A small image classifier, trained from scratch: 7000 steps, trained on rendered scenes of toy objects such as cars, trees, mugs and chairs.
Rows from block 4, named by matrix and row number. Rows with one number belong to one neuron. Each number is 50 + 12 x the weight over its row's rms, rounded and kept within 0 to 99. All counts start at 0. After the name is the row's rms in percent of the matrix's.
# fc1: MLP up (model.blocks.4.mlp.fc1.weight, 1536x256), inputs 0-255
# fc2: MLP down (model.blocks.4.mlp.fc2.weight, 256x1536, transposed), outputs 0-255
fc1.668 101:65 57 72 53 47 28 45 59 64 37 50 42 48 55 65 51 50 58 09 60 60 56 53 84 58 49 41 63 40 47 64 70 49 36 46 53 50 74 46 55 48 52 33 58 47 49 67 17 45 77 41 55 45 48 48 33 43 51 67 42 53 37 57 45 75 56 51 38 47 45 48 34 42 36 23 56 43 66 74 52 78 64 76 38 43 53 57 50 37 32 61 59 44 53 42 63 68 46 55 45 38 56 60 47 32 50 66 64 35 45 34 64 34 53 57 54 31 38 67 59 61 54 61 23 66 44 76 40 50 49 51 48 45 41 48 72 54 54 44 54 34 64 69 60 59 44 49 44 42 47 57 49 46 47 34 55 60 67 53 51 46 59 50 43 52 64 45 33 43 56 53 51 62 38 29 41 60 37 55 36 57 58 60 51 53 48 60 55 56 52 45 55 61 48 38 53 41 40 85 43 51 62 24 46 56 53 65 71 60 61 69 58 51 33 39 62 53 52 64 53 44 38 63 38 69 52 36 61 60 38 52 50 50 21 54 54 56 55 65 53 57 31 55 69 59 67 63 56 38 54 59 48 61 56 75 44
fc1.669 096:42 38 41 54 58 62 23 66 57 47 54 66 54 44 55 61 65 57 38 66 41 59 66 49 51 46 37 46 53 41 53 62 28 53 50 47 55 66 37 55 22 40 24 71 62 59 73 34 50 51 47 55 43 48 48 57 48 21 58 48 48 44 51 48 35 34 58 38 46 56 62 41 49 50 50 58 61 60 65 59 81 65 67 53 58 72 60 40 61 56 69 45 51 36 70 63 60 54 69 66 41 61 59 48 48 55 77 62 34 52 46 55 25 47 50 59 42 18 61 41 47 46 52 45 53 41 51 45 54 57 48 43 68 50 52 61 40 46 34 63 25 45 42 53 60 48 46 45 45 39 41 59 41 50 17 56 56 70 35 27 25 48 50 61 55 60 43 40 60 48 57 38 51 55 36 52 50 09 61 63 45 42 45 55 40 66 38 49 38 55 40 59 57 39 30 41 61 64 66 57 45 58 39 34 63 49 56 77 64 59 59 56 52 18 41 52 39 42 67 43 48 53 45 49 42 50 35 44 65 34 36 57 32 51 38 46 50 42 72 42 68 44 61 42 58 61 57 53 47 57 55 56 60 64 87 51
fc1.670 112:82 52 76 63 39 34 46 73 46 42 54 57 56 31 50 59 40 64 47 42 42 63 58 68 31 45 41 63 58 52 59 46 61 39 30 47 59 61 20 43 41 57 44 34 38 60 72 51 53 72 49 64 56 40 77 41 54 68 63 47 32 45 52 53 77 61 48 43 61 53 41 20 49 41 30 47 31 60 53 52 35 51 56 59 44 49 54 57 47 59 45 47 59 55 32 56 56 51 56 54 54 49 55 54 39 49 40 55 61 39 41 48 41 51 59 74 44 49 52 41 56 50 57 46 51 54 46 29 52 45 57 57 62 74 47 57 51 69 38 51 64 75 63 57 62 45 59 13 55 23 54 65 44 61 34 67 68 51 46 47 38 58 70 35 50 38 53 54 37 53 39 44 53 35 41 56 48 50 33 45 57 71 30 75 61 38 68 24 50 52 43 39 52 58 35 55 31 41 59 64 60 46 51 79 54 52 67 54 54 48 39 60 61 58 50 15 61 61 61 44 60 23 62 34 48 59 58 58 49 54 64 46 56 39 71 58 59 52 53 40 60 58 63 57 52 57 59 51 41 40 33 57 79 44 56 53
fc1.671 102:43 22 67 44 47 50 48 51 61 47 40 61 51 61 44 55 67 52 59 82 52 39 55 37 60 63 21 54 62 63 53 52 36 49 58 76 41 37 56 44 64 54 60 58 58 25 53 32 62 47 68 55 35 67 51 57 56 50 60 45 52 50 43 41 25 54 62 58 37 47 42 46 61 33 55 22 64 65 62 42 38 53 36 38 58 42 64 55 40 36 48 56 50 38 40 32 47 60 53 51 59 69 65 51 61 31 60 47 46 58 44 50 33 62 61 69 59 46 50 55 46 42 49 60 35 36 57 67 45 36 65 50 53 47 68 54 47 31 68 68 65 41 44 45 40 58 39 43 29 51 20 35 38 54 57 40 65 66 31 37 22 36 59 58 62 64 50 65 52 46 55 54 34 63 60 58 61 30 34 59 62 45 82 20 37 48 47 42 50 63 36 55 53 50 28 55 37 65 39 52 51 61 65 52 39 52 56 48 73 51 55 33 43 36 54 72 40 42 48 61 35 48 59 47 39 47 34 62 43 72 51 53 75 57 51 40 56 54 39 52 53 44 53 60 24 47 78 32 39 47 47 33 40 56 42 50
fc1.672 093:79 46 64 66 58 44 58 42 65 37 65 58 68 47 47 36 53 71 62 59 51 45 43 45 57 57 41 48 61 58 67 40 54 32 60 42 43 44 47 67 57 56 49 72 65 44 43 44 60 39 51 70 58 39 42 50 59 31 52 52 41 45 29 71 53 31 59 49 63 45 43 29 60 37 46 37 43 62 66 56 72 59 72 52 44 40 51 55 62 20 48 67 57 51 53 70 51 39 36 52 68 26 65 62 47 50 49 51 32 43 41 66 65 46 51 63 31 57 65 58 55 34 63 52 77 44 35 65 52 48 44 48 66 42 46 62 57 50 55 65 59 52 64 49 64 67 51 37 63 71 21 42 45 52 54 57 48 58 47 52 40 35 40 58 69 49 55 44 45 61 48 45 44 42 47 45 48 58 32 38 47 39 54 41 27 57 55 46 60 59 48 20 67 52 50 79 60 74 59 65 41 47 61 64 66 41 59 60 66 44 52 30 54 48 27 81 56 60 58 47 70 40 52 52 56 34 44 62 15 56 44 56 49 30 41 41 39 60 62 61 51 51 55 47 55 39 66 46 51 57 76 58 39 43 78 60
fc1.673 113:66 61 55 40 82 64 60 41 57 55 56 64 63 54 50 44 51 37 27 45 69 47 39 48 65 50 37 42 48 48 42 53 83 62 64 23 36 61 63 34 55 63 43 31 54 57 35 49 54 30 65 60 62 44 59 42 47 46 61 55 36 50 46 52 54 63 32 60 31 53 44 74 34 39 70 40 46 56 58 45 62 51 41 53 63 29 54 55 39 64 73 56 53 36 60 56 44 52 54 34 45 59 48 53 52 43 57 19 58 58 56 36 60 48 66 49 51 49 42 46 71 62 47 44 47 59 44 62 66 42 42 67 46 49 56 60 64 47 48 41 78 47 50 52 61 50 59 38 52 80 56 53 51 73 55 48 49 54 51 41 44 79 46 38 46 60 56 71 36 49 57 30 33 54 77 59 28 32 51 44 48 64 56 40 48 65 62 58 55 48 41 53 30 62 27 49 42 59 35 52 49 22 49 41 57 35 66 40 49 48 44 39 63 58 44 55 51 58 68 52 36 61 48 42 10 51 62 28 66 50 59 18 51 71 24 61 69 66 38 57 47 52 53 47 50 55 55 54 40 56 55 38 41 48 56 51
fc1.674 103:50 44 60 38 32 38 47 57 65 57 39 44 45 74 59 48 37 31 52 41 54 59 51 59 61 59 35 64 40 51 56 58 43 44 30 49 55 36 53 62 44 54 64 57 57 51 28 49 53 51 59 24 62 60 70 66 43 53 24 46 73 68 58 40 46 51 55 68 58 51 48 53 45 18 53 48 54 51 40 59 60 64 58 48 80 51 55 61 37 51 50 61 66 43 47 61 41 54 49 71 43 15 45 21 51 52 49 70 42 61 52 61 53 56 68 71 53 37 53 61 44 51 50 53 63 51 46 34 43 56 40 51 43 63 58 40 52 55 62 64 48 39 47 65 46 51 55 62 35 39 52 55 52 36 57 62 62 60 13 38 74 67 61 49 38 45 61 40 51 46 53 39 38 59 39 54 50 32 51 62 47 44 67 57 50 57 43 62 71 75 39 37 29 53 64 52 51 63 45 39 31 56 57 57 48 56 33 73 43 63 61 71 30 38 32 60 76 58 43 79 45 49 26 45 47 57 48 55 40 48 42 49 53 45 45 30 47 52 66 22 52 56 39 36 42 53 42 30 31 59 47 55 51 69 55 83
fc1.675 101:57 48 52 36 64 45 44 62 51 44 62 49 69 46 30 45 35 43 24 51 44 41 46 51 38 69 46 48 49 35 55 64 56 50 37 45 47 76 54 55 61 55 38 45 43 47 56 49 41 51 60 40 43 55 61 55 36 50 56 36 62 50 39 54 38 59 35 37 50 43 59 42 49 49 33 69 79 48 52 45 59 39 45 53 51 35 54 49 37 54 41 44 50 45 52 49 37 32 31 60 34 83 55 39 45 43 35 61 50 34 58 62 54 49 69 26 52 35 54 55 44 60 52 62 46 42 73 24 62 54 37 63 36 70 82 61 30 42 42 34 63 58 82 48 33 56 57 41 63 56 61 41 58 52 51 57 29 64 55 45 26 31 57 36 38 53 57 44 54 58 59 58 62 51 54 31 47 23 34 54 61 42 50 53 61 72 55 46 58 33 60 28 71 61 36 34 53 55 63 09 48 53 54 62 71 59 42 54 55 33 46 40 48 55 51 40 66 45 37 36 49 49 55 45 47 52 38 66 67 52 52 58 35 47 55 44 83 54 56 66 65 39 41 52 13 50 52 51 51 27 53 54 57 33 62 61
fc1.676 074:31 47 53 39 65 59 46 52 44 68 63 53 39 45 63 58 62 37 64 59 42 57 46 35 53 00 33 25 44 54 51 38 43 47 50 56 47 59 31 48 55 44 74 58 56 49 54 67 42 65 31 63 61 43 31 43 47 40 61 43 47 48 35 53 43 46 63 30 53 61 34 45 57 56 43 69 61 39 64 58 53 58 47 41 56 48 50 33 56 44 53 36 43 42 66 50 47 48 73 53 48 63 43 40 47 53 57 57 52 45 62 40 32 44 46 35 33 45 23 62 45 49 42 65 68 29 41 62 47 61 42 61 54 42 42 56 38 40 67 45 36 62 38 48 49 30 52 39 52 54 73 65 23 20 78 54 34 52 22 64 28 24 53 35 47 45 64 48 63 73 64 46 51 58 39 34 54 29 71 50 55 62 42 53 42 43 61 42 25 57 26 51 59 38 38 40 58 37 52 55 54 36 58 49 61 27 57 41 47 40 40 46 58 26 32 59 46 45 31 51 38 58 46 45 44 45 35 33 27 47 51 46 36 62 32 37 42 45 70 53 47 34 50 38 37 53 49 43 42 50 39 49 45 53 58 59
fc1.677 094:46 77 56 52 64 64 54 50 49 60 16 61 51 52 58 36 30 63 27 52 52 47 40 57 53 46 50 81 39 39 35 63 48 46 38 51 36 42 44 50 62 57 38 49 41 46 44 39 53 43 41 37 38 49 22 45 54 64 68 33 30 57 33 67 38 37 55 57 53 46 65 30 59 39 53 61 46 45 40 55 44 29 63 37 46 46 53 39 40 51 42 43 48 54 54 67 56 65 63 35 48 82 41 55 29 34 50 57 38 51 59 62 11 49 26 44 38 48 24 60 46 55 31 35 48 54 27 44 56 42 28 55 46 42 39 44 52 48 57 54 35 27 52 38 44 34 45 44 66 34 69 44 55 49 51 66 41 61 58 42 39 47 66 35 48 53 56 66 61 63 70 73 58 56 53 39 47 44 50 50 58 38 58 58 29 48 54 53 55 46 73 46 62 39 65 49 64 40 44 52 59 46 37 55 42 30 34 41 51 54 48 50 63 46 67 53 79 58 38 51 36 38 63 55 73 58 36 46 48 53 46 53 41 57 70 29 49 42 82 65 34 54 36 64 29 52 64 55 43 55 44 64 57 68 46 38
fc1.678 088:45 39 40 64 53 51 33 50 56 72 46 63 57 41 56 57 49 43 48 42 30 56 47 34 61 19 47 58 50 53 65 38 61 27 55 42 57 52 26 41 34 51 55 46 59 42 53 53 59 65 63 83 62 49 59 44 47 56 67 52 32 41 68 38 47 57 46 23 41 59 65 57 55 46 45 48 52 28 55 40 53 45 23 50 47 60 45 35 58 55 75 35 48 46 59 54 59 54 96 65 50 65 45 53 58 29 29 42 55 45 45 61 43 60 30 66 32 65 36 53 49 43 57 23 59 56 52 28 68 47 61 58 46 50 58 58 58 49 35 38 49 56 49 56 35 47 52 37 54 41 56 42 45 41 18 32 46 69 40 46 35 48 45 41 48 35 75 45 57 67 61 50 44 63 55 42 43 58 69 64 52 69 34 60 67 42 74 41 45 56 50 64 33 50 38 33 44 56 60 35 54 58 52 47 57 45 58 40 49 27 63 35 48 40 38 50 31 55 43 40 61 44 58 50 60 38 39 14 52 49 59 41 25 52 37 57 53 58 53 55 48 43 53 30 53 74 41 41 69 50 30 33 50 53 44 49
fc1.679 101:58 40 62 51 41 41 60 54 62 48 50 47 46 50 56 49 44 53 62 45 50 64 38 61 64 58 65 32 29 51 54 64 80 71 55 28 40 40 84 46 56 55 61 54 60 55 52 57 43 50 70 51 57 54 66 60 57 46 59 31 63 57 45 27 57 65 44 27 73 60 78 61 40 35 67 33 41 55 52 57 53 26 73 45 49 24 44 62 31 60 70 41 57 48 58 55 59 55 34 61 49 39 50 43 76 29 38 49 49 51 61 62 48 55 70 48 50 50 51 54 49 49 52 64 76 54 35 49 46 50 52 50 45 47 51 27 50 37 65 63 57 51 47 54 47 43 56 62 51 56 31 58 66 49 68 52 47 49 36 50 43 47 51 42 38 64 27 48 50 61 42 41 57 51 66 54 51 42 28 33 47 58 41 55 80 48 51 53 58 46 45 50 56 52 61 29 63 58 43 46 34 61 64 31 74 55 47 49 45 55 55 47 50 54 67 50 63 46 75 57 53 48 55 61 52 53 43 44 71 56 46 58 75 44 44 36 49 61 58 46 39 60 59 44 95 57 45 59 55 51 60 47 38 66 28 99
fc1.680 099:34 55 52 47 60 60 49 37 59 59 34 58 39 55 61 55 49 42 06 60 60 55 60 63 46 48 27 55 56 47 54 56 44 44 45 58 47 69 44 50 68 57 20 47 51 60 29 14 47 67 40 51 50 63 55 59 52 61 57 46 62 56 49 51 35 37 46 41 14 47 56 67 43 45 53 48 51 46 50 58 38 52 60 38 67 63 66 63 31 49 62 45 38 51 37 51 63 49 55 23 36 59 48 60 60 29 65 57 40 55 45 34 64 55 82 54 52 52 48 51 44 42 26 50 49 56 68 56 65 46 40 64 24 33 66 65 77 58 65 44 31 64 51 42 54 41 35 45 54 75 59 58 46 52 30 53 55 72 28 58 51 67 33 41 42 42 38 51 58 56 74 49 68 57 48 39 32 55 47 50 55 27 44 50 51 69 51 49 53 55 48 56 36 64 23 46 43 55 62 43 31 62 16 44 46 48 40 58 60 54 76 62 48 45 46 67 63 49 53 46 34 54 40 50 42 55 60 42 58 35 49 49 38 58 54 60 50 47 36 24 52 47 55 53 39 44 47 47 55 43 42 22 53 43 59 33
fc1.681 106:65 49 82 47 16 32 50 57 76 41 37 45 47 61 60 55 26 27 28 34 55 69 43 68 46 47 43 49 34 30 59 47 65 48 26 32 42 45 46 61 54 50 43 54 45 54 47 28 38 66 60 34 56 79 51 56 51 67 36 56 69 52 46 44 63 47 56 34 67 48 48 48 36 29 54 43 39 58 60 61 46 44 58 43 74 29 47 58 20 57 66 54 41 55 47 55 59 59 50 63 46 23 40 44 52 57 66 72 38 54 53 46 52 54 68 39 37 38 42 70 54 54 61 42 63 39 36 40 54 55 41 61 22 41 49 45 57 56 47 49 51 58 53 53 48 42 46 53 64 67 61 58 44 43 27 68 61 44 38 48 58 63 40 44 38 53 49 34 45 50 30 29 49 39 37 44 58 36 51 45 56 41 42 55 67 66 56 52 62 75 42 49 45 48 48 45 33 50 57 30 49 69 51 55 46 48 52 68 49 71 60 57 33 39 48 65 67 62 44 62 38 44 37 29 54 51 52 59 60 45 35 44 32 52 55 62 52 67 74 47 56 34 46 56 71 42 38 38 52 47 53 66 65 53 37 83
fc2.668 097:56 41 69 68 40 53 63 50 52 53 58 55 54 52 38 51 42 65 28 28 52 51 41 44 53 51 47 60 34 48 47 52 52 47 46 53 50 49 43 42 47 67 48 46 38 34 20 47 41 63 52 61 55 52 57 65 64 55 50 37 40 48 41 83 47 42 37 53 55 49 52 56 47 52 57 39 43 55 46 30 41 59 31 53 40 55 55 51 49 47 58 46 51 50 48 51 46 54 37 48 85 36 56 59 58 53 53 33 42 43 77 52 44 61 56 63 45 48 48 48 49 81 28 65 58 52 41 57 46 33 52 59 44 66 50 28 43 38 57 53 41 44 31 54 49 48 43 33 54 35 34 46 56 43 31 52 75 60 51 52 47 53 61 48 83 69 69 49 65 48 75 74 49 34 62 51 52 28 58 68 32 43 30 00 44 49 29 37 52 51 63 55 69 46 50 76 58 54 57 67 54 48 84 27 33 48 60 31 62 59 28 50 57 52 52 57 45 44 56 54 50 56 46 58 30 62 39 48 37 49 30 35 29 31 47 64 46 53 34 51 38 69 37 40 58 57 54 44 53 53 47 60 31 49 30 69
fc2.669 104:68 61 51 80 50 40 54 62 71 55 51 48 42 46 50 75 55 33 38 44 44 58 29 45 27 45 43 41 65 62 53 59 48 56 48 43 45 47 49 38 48 60 41 54 47 40 21 46 48 54 50 61 43 41 61 59 58 50 54 58 59 44 53 65 47 51 35 40 56 59 26 49 40 45 54 35 44 47 47 42 51 59 20 51 45 48 46 49 51 50 51 50 47 33 38 63 48 46 28 59 70 48 42 61 53 73 38 43 24 49 59 42 53 68 47 58 38 41 57 55 65 79 13 68 50 86 47 44 56 30 36 59 49 63 59 50 39 52 49 51 52 68 49 42 55 35 55 38 51 54 63 42 85 40 60 45 65 49 49 49 82 63 40 32 51 46 52 61 49 58 41 78 65 43 53 41 51 03 56 25 26 43 29 34 58 51 40 57 54 53 49 65 71 34 57 60 53 50 38 28 45 52 75 41 46 48 46 41 48 50 30 58 58 42 60 52 34 40 50 45 53 55 47 68 65 62 41 50 63 44 38 68 35 49 47 67 73 50 44 60 34 58 44 29 63 51 52 55 56 48 58 51 46 55 47 53
fc2.670 111:47 22 27 65 33 61 54 38 38 49 59 46 50 55 41 47 39 61 42 59 38 50 59 48 55 46 40 37 42 43 53 53 21 46 41 56 53 45 41 54 34 45 45 48 40 40 33 51 47 47 52 43 54 78 58 65 34 54 37 50 43 45 43 47 54 40 55 44 34 51 54 54 50 70 44 59 59 58 44 58 50 59 51 54 32 38 50 48 54 52 45 45 42 51 49 41 48 57 54 44 69 57 50 65 63 65 22 56 52 47 63 45 43 50 49 39 45 50 44 51 53 58 46 61 56 48 67 72 48 66 30 52 51 36 43 46 63 52 45 45 45 53 38 63 48 64 30 30 67 46 16 53 17 56 39 31 68 52 48 50 61 56 24 38 73 63 68 48 56 50 55 82 47 41 50 45 62 63 49 62 56 52 42 10 57 49 24 52 35 54 55 62 56 44 43 56 60 53 41 68 60 62 64 07 45 48 47 35 74 50 58 34 44 36 42 41 47 53 58 92 65 42 42 37 32 49 48 40 22 48 57 49 59 32 47 71 37 42 64 62 19 49 50 58 35 61 46 63 41 58 58 48 36 55 31 45
fc2.671 101:44 13 35 48 44 42 47 59 55 26 43 50 51 61 54 54 59 55 39 25 34 30 59 64 41 47 56 86 50 23 57 50 47 58 63 58 50 41 60 40 45 48 27 43 57 74 35 55 42 62 46 65 52 48 47 29 43 46 63 62 66 47 57 36 56 46 73 63 46 41 41 42 52 50 63 50 35 39 41 53 64 40 57 58 49 50 40 56 61 52 50 41 56 49 56 49 52 34 60 41 81 46 44 69 50 49 67 45 38 40 58 58 55 90 87 68 55 48 61 53 49 40 37 66 46 37 55 31 55 45 49 49 53 49 54 55 37 63 42 38 62 45 62 54 41 35 42 54 39 51 50 54 43 61 54 65 37 57 48 55 47 42 63 73 56 38 46 55 51 46 43 61 42 62 43 63 51 64 45 46 70 67 34 56 56 46 86 59 51 32 56 37 81 40 33 56 35 47 60 64 58 49 50 65 42 47 52 63 66 47 38 55 56 30 46 44 42 44 39 33 72 39 48 52 45 36 68 72 25 57 34 56 56 51 59 68 49 48 28 60 23 65 58 52 54 22 51 41 44 49 40 46 44 33 55 52
fc2.672 087:60 70 23 50 39 53 50 46 39 47 50 57 27 45 47 45 33 31 41 55 62 35 66 49 56 45 70 71 45 65 41 37 64 48 32 36 36 40 43 65 56 61 49 32 47 34 30 55 49 51 56 51 49 51 52 40 45 56 60 49 52 64 48 51 47 45 47 52 52 58 48 55 45 56 34 49 38 44 57 53 70 31 28 38 65 49 47 39 43 58 43 51 52 41 62 57 52 51 29 58 67 50 44 34 57 74 60 18 49 65 64 57 54 69 44 66 58 52 62 58 34 26 29 60 50 57 57 41 46 31 40 57 55 36 39 49 42 19 46 43 45 63 54 64 51 35 55 52 53 65 44 39 66 82 43 38 61 63 62 37 65 56 85 74 80 32 60 52 49 57 48 66 36 49 59 27 76 53 48 41 25 49 32 42 43 59 39 44 48 49 32 36 46 45 53 54 44 47 68 52 47 53 52 66 51 55 44 42 53 40 59 50 35 40 12 59 70 60 47 36 50 53 42 51 45 40 51 55 54 43 56 49 49 52 28 63 38 53 69 33 39 54 54 30 47 62 48 53 44 46 35 60 14 68 45 57
fc2.673 104:60 56 49 71 41 52 59 37 56 50 45 56 53 53 47 51 44 43 74 79 29 61 60 58 39 51 52 41 47 47 55 48 43 53 57 08 47 54 44 37 38 50 22 49 56 73 60 47 54 57 62 49 57 62 55 52 42 42 42 54 51 61 64 53 77 42 56 43 60 53 67 61 48 42 48 61 57 35 47 49 50 31 62 49 44 59 37 56 56 60 51 50 51 52 42 41 52 47 45 32 47 75 50 34 48 74 36 63 23 53 40 45 40 39 33 32 61 48 64 46 33 51 50 55 47 50 35 53 59 43 62 42 42 36 52 54 38 47 57 45 55 60 48 58 62 45 53 38 32 53 34 53 45 68 47 52 43 61 49 54 52 36 31 55 88 45 65 53 45 49 53 63 47 63 53 39 39 25 57 35 85 53 76 32 33 66 54 37 48 70 54 77 37 56 64 43 55 54 46 48 47 62 76 69 52 58 40 58 37 50 56 62 41 43 59 48 38 45 37 59 48 63 67 36 57 29 57 38 62 56 58 75 41 46 40 75 43 56 79 49 49 37 42 44 56 57 57 54 54 54 64 00 30 47 51 45
fc2.674 108:48 30 72 65 55 37 61 77 45 37 45 58 51 58 55 55 51 55 58 56 65 51 28 45 58 39 52 45 29 54 55 55 45 54 35 41 46 63 65 46 45 50 49 50 50 55 30 39 60 45 48 45 52 58 48 43 44 55 59 43 44 52 49 55 69 39 67 36 40 54 44 49 41 33 63 54 46 46 63 44 46 56 53 51 41 44 59 58 47 51 53 44 56 28 48 51 46 52 61 46 45 69 53 56 42 50 80 49 66 57 62 44 36 38 39 36 40 45 66 50 41 62 38 72 50 71 38 55 45 65 33 50 41 57 54 32 46 54 44 47 41 50 62 48 45 28 19 60 31 56 57 49 29 54 46 54 50 38 47 43 31 58 51 55 99 34 61 51 56 48 42 31 33 33 88 32 41 71 40 41 40 44 63 57 62 39 42 59 49 48 41 48 32 58 54 57 39 53 29 99 50 58 51 44 37 48 48 51 47 58 57 62 42 56 35 51 57 46 49 54 45 65 47 45 43 54 61 42 24 42 37 26 50 44 52 58 43 51 55 46 67 24 41 27 47 68 47 41 46 57 50 77 45 57 53 31
fc2.675 090:59 73 50 54 47 40 55 50 65 73 64 59 34 32 56 53 47 50 72 30 58 27 69 55 48 52 48 54 38 58 58 46 40 46 51 61 44 36 62 33 46 47 44 40 51 54 25 45 39 45 43 37 48 63 61 61 57 60 39 43 70 64 30 59 56 28 66 54 26 60 59 60 38 44 64 40 63 49 54 41 34 60 88 40 43 65 67 48 53 47 58 47 53 47 51 48 36 41 71 37 63 41 62 54 54 39 49 39 52 64 50 51 51 69 53 56 51 51 83 62 51 67 69 54 52 57 38 53 68 55 54 36 50 34 51 34 42 54 52 63 49 48 50 64 62 42 48 54 38 43 54 46 43 60 45 49 64 60 71 43 39 41 30 71 45 39 51 60 45 37 48 67 53 58 52 86 43 52 45 57 59 57 33 39 38 31 23 52 49 73 36 55 37 49 61 46 57 34 41 68 40 40 60 47 57 38 55 69 60 47 46 29 39 60 54 49 63 47 59 68 50 42 62 61 29 61 67 40 14 48 40 60 47 46 71 51 27 58 43 47 46 67 64 27 70 35 56 39 59 42 37 48 79 47 64 50
fc2.676 089:46 34 34 56 50 51 55 83 25 57 34 53 43 60 60 34 58 53 51 89 54 42 58 56 31 51 50 58 45 45 68 58 47 52 59 47 47 51 77 44 36 53 52 54 46 39 36 55 51 39 56 38 46 66 49 66 45 44 52 37 44 45 49 71 44 42 64 41 49 44 53 42 43 47 48 41 29 60 62 56 45 53 46 60 40 40 53 37 61 46 59 49 48 54 60 47 48 42 43 51 77 34 50 47 46 46 40 45 26 47 39 51 57 53 49 55 55 40 57 52 44 54 06 15 49 78 59 37 50 21 38 58 57 45 63 53 56 67 42 59 53 34 63 47 50 39 52 61 56 57 30 49 88 46 31 59 47 42 49 31 70 53 37 41 38 38 69 50 53 55 45 58 61 62 38 00 46 53 60 35 40 51 40 65 50 36 46 59 71 61 71 66 57 57 54 60 71 49 65 67 47 47 47 41 48 67 34 34 40 44 63 37 58 48 40 55 47 49 53 28 40 54 42 44 59 48 45 51 51 49 43 74 51 59 44 63 67 53 76 27 41 43 40 39 56 30 43 45 50 61 50 68 50 48 50 52
fc2.677 110:54 23 44 37 60 52 35 35 18 52 51 52 46 50 62 34 56 44 73 60 44 38 50 61 54 65 46 31 49 44 49 63 44 55 41 52 61 52 40 53 46 49 80 40 48 32 36 47 55 46 48 53 58 32 40 50 57 53 46 32 35 53 33 62 60 50 52 35 46 57 64 63 52 76 68 39 55 49 53 43 52 43 19 31 45 64 65 52 56 43 52 47 51 48 53 34 54 49 61 52 58 39 57 52 58 58 40 60 85 53 47 52 49 49 65 51 44 34 69 39 50 35 42 67 50 57 47 44 70 32 86 51 58 72 50 54 25 49 50 32 52 41 38 40 45 61 53 59 38 41 23 51 34 59 60 50 44 46 34 53 47 76 14 59 32 53 50 49 50 31 26 42 53 38 46 52 49 86 47 61 57 47 36 46 49 47 61 53 47 21 49 52 37 49 54 47 69 42 61 57 44 52 62 67 44 61 54 50 23 52 25 28 58 46 31 34 50 44 53 46 36 60 65 60 38 61 38 31 17 44 41 59 38 43 47 58 66 59 37 40 53 43 60 54 62 35 38 39 51 40 49 42 43 55 52 45
fc2.678 095:54 44 50 51 44 44 49 47 54 51 60 57 35 56 63 19 48 41 51 66 52 72 51 45 33 53 30 28 57 63 53 38 59 49 66 41 54 49 44 46 48 34 62 55 60 38 47 55 57 51 53 50 51 52 59 46 58 49 53 51 46 56 57 53 18 47 49 38 47 41 54 57 54 64 45 42 49 56 60 43 55 44 12 56 48 49 45 48 55 47 48 49 50 55 63 57 54 47 52 47 49 22 51 57 58 69 41 44 81 45 72 51 50 54 74 40 54 60 59 63 57 38 11 37 59 65 63 56 40 23 50 44 51 61 33 57 60 49 56 48 51 36 38 47 52 50 57 50 12 49 37 43 91 51 31 50 67 63 46 27 77 52 52 47 78 40 39 54 52 64 59 54 46 46 58 40 72 35 49 48 70 57 56 47 53 56 54 53 57 70 40 54 14 54 51 54 45 50 29 51 50 56 78 45 56 67 53 39 35 40 53 76 63 43 53 50 48 57 52 36 53 60 45 32 51 40 62 39 82 37 45 67 73 43 46 55 36 54 46 35 47 31 75 37 69 33 45 60 51 39 42 35 42 58 47 57
fc2.679 092:58 48 48 45 52 32 44 79 48 44 50 52 43 46 55 20 59 51 27 63 52 53 43 39 33 35 52 69 41 61 49 44 41 47 65 49 62 50 69 39 49 50 65 59 50 30 39 37 52 44 46 62 42 50 36 26 53 40 53 52 51 47 65 73 43 77 62 71 36 52 49 37 53 53 53 68 51 47 49 26 54 49 39 49 63 46 55 35 43 42 48 48 48 43 42 50 50 43 45 57 55 68 64 68 60 40 50 49 67 71 21 52 55 35 56 47 55 52 58 68 42 45 48 41 60 59 54 36 53 34 50 43 44 53 48 54 35 53 37 45 62 64 48 47 48 58 14 38 56 39 57 38 42 59 39 56 38 63 72 37 58 48 53 62 92 19 43 38 58 40 55 24 54 25 43 28 50 46 51 53 40 42 49 42 37 48 36 48 69 62 61 51 59 53 48 45 34 54 53 79 50 37 48 52 55 63 53 50 45 50 48 43 67 41 39 51 46 62 30 67 55 50 41 52 37 58 46 72 47 53 83 62 52 67 68 61 37 59 51 44 75 61 61 12 75 46 61 57 47 36 43 62 46 68 55 30
fc2.680 107:59 52 40 62 45 51 33 63 43 62 53 56 50 56 43 41 47 54 54 34 62 47 52 53 52 61 45 78 54 43 43 70 61 39 59 28 46 52 45 58 51 50 23 41 52 43 60 38 66 50 44 41 54 64 51 28 46 49 54 59 48 44 30 59 61 43 54 48 63 50 51 50 44 44 42 55 41 44 37 57 45 42 49 44 59 53 42 46 55 52 48 46 46 58 61 58 56 69 28 52 78 35 61 45 47 78 64 50 48 55 59 41 36 61 49 52 51 39 55 58 54 79 31 43 48 74 43 55 50 30 65 65 46 34 29 57 36 48 53 42 55 62 29 51 38 27 68 40 21 50 57 44 49 67 32 59 52 43 47 50 84 60 88 56 80 53 49 43 52 56 55 66 54 46 66 75 72 12 48 36 62 52 44 16 44 58 38 53 69 52 60 61 18 49 64 56 54 45 44 66 51 47 72 63 47 56 45 57 47 43 57 39 43 43 41 46 41 48 47 36 56 52 53 24 51 58 34 60 64 45 47 55 51 41 45 61 46 64 69 67 38 36 38 45 41 47 47 22 54 52 50 15 57 54 64 49
fc2.681 101:60 40 57 60 45 58 53 52 55 49 50 54 42 66 39 78 61 64 37 62 46 54 37 50 63 48 43 58 39 61 58 61 45 44 53 39 69 53 67 61 54 56 36 49 45 38 29 48 64 52 53 47 52 48 46 47 49 47 66 42 46 45 51 67 50 51 43 37 51 52 53 60 37 40 65 45 64 43 47 52 43 33 56 56 39 42 61 62 56 49 59 39 62 48 54 57 45 39 50 48 58 98 47 40 54 49 55 44 55 40 65 43 43 36 41 41 40 48 39 42 38 74 51 54 53 89 62 54 48 63 52 56 58 52 47 32 49 71 44 46 37 50 60 53 52 38 24 35 53 55 39 49 32 53 51 42 59 57 46 52 59 62 46 68 99 60 57 39 44 46 69 22 44 32 67 46 60 35 55 46 29 44 24 49 50 39 48 49 69 46 29 76 30 61 60 51 58 54 40 93 60 57 50 42 34 58 50 50 64 58 60 49 34 55 52 59 36 65 72 62 42 63 38 71 31 46 42 49 34 44 51 31 54 50 32 56 23 49 29 53 48 29 36 52 43 51 62 37 42 53 51 70 63 44 45 37